{
  "model": "encoder-decoder audio transcriber",
  "dataset": "short made-up English sentences, spoken by a formant synthesiser in many voices",
  "train_examples": 26041,
  "n_mels": 40,
  "hop_length": 160,
  "input": "log_mel",
  "spec_augment": true,
  "win_length": 400,
  "tokenizer": "word",
  "vocab_size": 155,
  "encoder_arch": "tdnn",
  "encoder_norm": "groupnorm",
  "encoder_activation": "leaky_relu",
  "encoder_weight_standardization": false,
  "encoder_depths": [12],
  "encoder_kernel_size": 5,
  "encoder_stem": "single",
  "encoder_widths": [192],
  "fusion": "prefix",
  "label_smoothing": 0.05,
  "decoder_width": 192,
  "decoder_layers": 12,
  "decoder_norm": "layernorm",
  "decoder_norm_position": "pre",
  "decoder_activation": "gelu",
  "decoder_mlp_ratio": 6,
  "decoder_head_dim": 64,
  "decoder_fused_qkv": true,
  "decoder_bias": "all",
  "decoder_qk_norm": false,
  "decoder_layer_scale_init": 0.1,
  "decoder_parallel_block": false,
  "decoder_inner_norm": false,
  "decoder_drop_path": 0.15,
  "decoder_positions": "learned",
  "decoder_prefix_bidirectional": true,
  "decoder_connector": "linear",
  "decoder_tie_embeddings": false,
  "init": "xavier_uniform",
  "residual_init": "none",
  "optimizer": "soap",
  "beta2": 0.95,
  "learning_rate": 0.0023,
  "beta1": 0.95,
  "shampoo_beta": 0.95,
  "eps": 1e-08,
  "precondition_frequency": 16,
  "max_precond_dim": 512,
  "one_sided": false,
  "adamw_lr_other_params": 0.0014,
  "ema_decay": 0.99,
  "max_steps": 13700,
  "batch_size": 128,
  "epochs": 67.3,
  "lr_schedule": "cosine",
  "final_lr_fraction": 0,
  "warmup_steps": 2740,
  "weight_decay": 0.3,
  "adamw_weight_decay_other_params": 0
}
Rows from block 2 of the text decoder, named by matrix and row number. Rows with one number belong to one neuron. Each number is 500 + 40 x the weight over its row's rms, rounded and kept within 0 to 999. All counts start at 0. Numbers have three digits each. After the name is the row's rms in percent of the matrix's.
# fc1: MLP up (decoder.blocks.2.mlp.fc1.weight, 1152x192), inputs 128-191
# fc2: MLP down (decoder.blocks.2.mlp.fc2.weight, 192x1152, transposed), outputs 128-191
fc1.509 095:530566497532438484506478441539479464574475432464478508402530514520567460506517494506502517568466493489479453444540546501563509511461492467488534581475533439431582503510444489611531473487554505
fc1.510 106:532483483505552498532478409531531529452468518514499537440470524431528528480501510439624542526456528492501466436525536481516401494489515511511443537490497504521579520516559520485588471479478537
fc1.511 087:565555459488601438525570466496429506513496564523550539414546507509540475448472455451528497543474469468504449501513482525503494461530528510481510482554457523442468563477504533532580495497486495
fc1.512 105:418483489467482482478476534464500508482562537522505558498518458489524471551508478579515482479543489551532505519493491504474499458513529470550480576542479418474436515515556512518457507424405482
fc1.513 092:543535496510504521487563440534482448530526534435484569465457482533507542473453458540583433543454470499479466485495541522490520490507521493469532428551516565455485512581491482523519455497383497
fc1.514 087:539515469533499478495529496574528544591538495519489465450553538473508486547487411548489464604431462525471499426485528596460520508490478460458512545481577493517500479512497461568529559493511441
fc1.515 094:507537492515511441483536517475467540523485466476464494535443595458443464474542442512563482530494569532454547404527510499536486508499480566515479536520484500531553468509452524505528555440482538
fc1.516 095:472521528495499518526521500549496447483536561531471540532549466501508519517440505454521487568548506495522499501505575437508467467510425541480568487447535503604505536469580526484594482407511461
fc1.517 085:519590475564496496519525525545471499557532583473525567496492560425486489563481511542512525494552498541574475503471506589457518441508476559486561420507552457468464550509446537555547477520509523
fc1.518 098:509435519514509522516469481497476514482471541570515505501474493486505458520498472406523551514500528559490423434407520467517448523477479484488502541525437525565476534514516572426493480465467424
fc1.519 101:553563529482539456589487509470507483507530466449500452441387517571477503567567421595483448475482515503484477499485452509494578466492491494449470455496505520549497536474396505529538534494440474
fc1.520 100:440436526470470481545557480474544542513531463507494562480490513465524426535515512462533458489532578523534494423476488490571492475489511441532456545534501599478530490523441523501519510429436480
fc1.521 109:546535552452484476530529516589534423494495535487474483520479516461522499485559435493496504512546509524464430496526587437492492506534562459512487438505520430515487480476539524427493545490522488
fc1.522 096:502532448502471418387520520528457503470512491516492557518562481558514491495555518469479497480493559498497513444528566516458511507496468490501549554495492515474535493429527565482554431491590479
fc1.523 096:484491497537422502519501419476490506492557536545510481436486455495574496498509520457495510544506526466475444417474523540478430487401483521452497529366467459566546507514546486436504420496472526
fc1.524 098:596553543573429506505468511531431529468544495543507522515479467497503444490524505491517502531483524482472516526425596524510478474471474512457510480608496432424502544534517524516513531459511471
fc2.509 084:480465501489553504528491478529567518544529475526536540458540470484509483474515533471480456541518455458518499443477504542491511499507450393428482502506467503507530445532508500601395469468554525
fc2.510 079:496453460448535525566492520529566540524473495560501534490550503427487468488449472563453543504468474506454465532456482459494514561567476379551482467438475471510567522529462538528477530539507515
fc2.511 094:490512545526445512516516481502564520441442542547518477601532504470562515466476534472493448463521495494427461544441523484410474480513510477496446541586518479506534464540500471492480522490497469
fc2.512 120:516515517503502511520511493494492436464508555487427486455505489415515556508490518502552478474522513493492483486499496504555518521459548485578546616495472458542459505503507454382409504510464465
fc2.513 108:480470498513474487502482517566518533415503487529630463703481517577512545470468497501476481472474508499544517497449509503502534486512483510544447541497465474470489508530545525426488528533539494
fc2.514 090:467501517475541533487495506459529510562457537509518494517512479382481485482521518498511504508481499511478509513508487527499498519527477481485523459456484524499490476478540479556429522497471491
fc2.515 098:469523459534425446502523538506519493438503504450553447458542506499461474428455558468545459484544461490482530491499472507503531538442527592519540547503461502503461524526536504469359489481535494
fc2.516 094:490487511528498477480474513497515500538475497504427518473487507377481534507486468509531469508513497528520500504493493495507470507516525436489474543518534511485523496538451479535412506524529510
fc2.517 073:503506532483502569518552497499474439559504480529567445474525489519497474466488494568500548478463436475547498453533492487434526454624479501450440450501436552481533469544566475464548450528534456
fc2.518 085:496484492466559520516461497518494482541516427482521490405482529486488503448492593617503561469512476484500521516475515470514483517517562487568448497417483532543495542510538545492428552491452482
fc2.519 102:470499538481573479483514483449526458495541478521547507483467485505497536445500538501514549543469465528520511424533506542492480524438525526323508390478490453515489506522522475415583491525539495
fc2.520 107:576526531488473509630501485518495498468555496485539484478429505594537522526502469503460492473507502529591474431435513518538481524458470513579503486416542520439486485408537532484489517524485493
fc2.521 095:536501523466550531498462465434511476577448514519488511517515512465520451543525492494478489496449524535510514476468498421485483548452489563473442433457499529481466537452551493350530478457529563
fc2.522 086:516440514534533463564471529456504496469451567499443489341577554490485511537545494432522511490512432438501520515504472481503495513515525497432460498472523515520490466507516518452443474534540533
fc2.523 085:526481468433505476485499509504482538520556492486491509500487443497496501497553517463505508414512504473505449476483515497514501521477504530584480481505553506465496529527569537528406568495567473
fc2.524 087:471443493479609496527468499509535505520502532477529491488525485442500504533533494449488499519483482532536486469515473524449505500421524550388445483519466546574496511415489425457522520510481516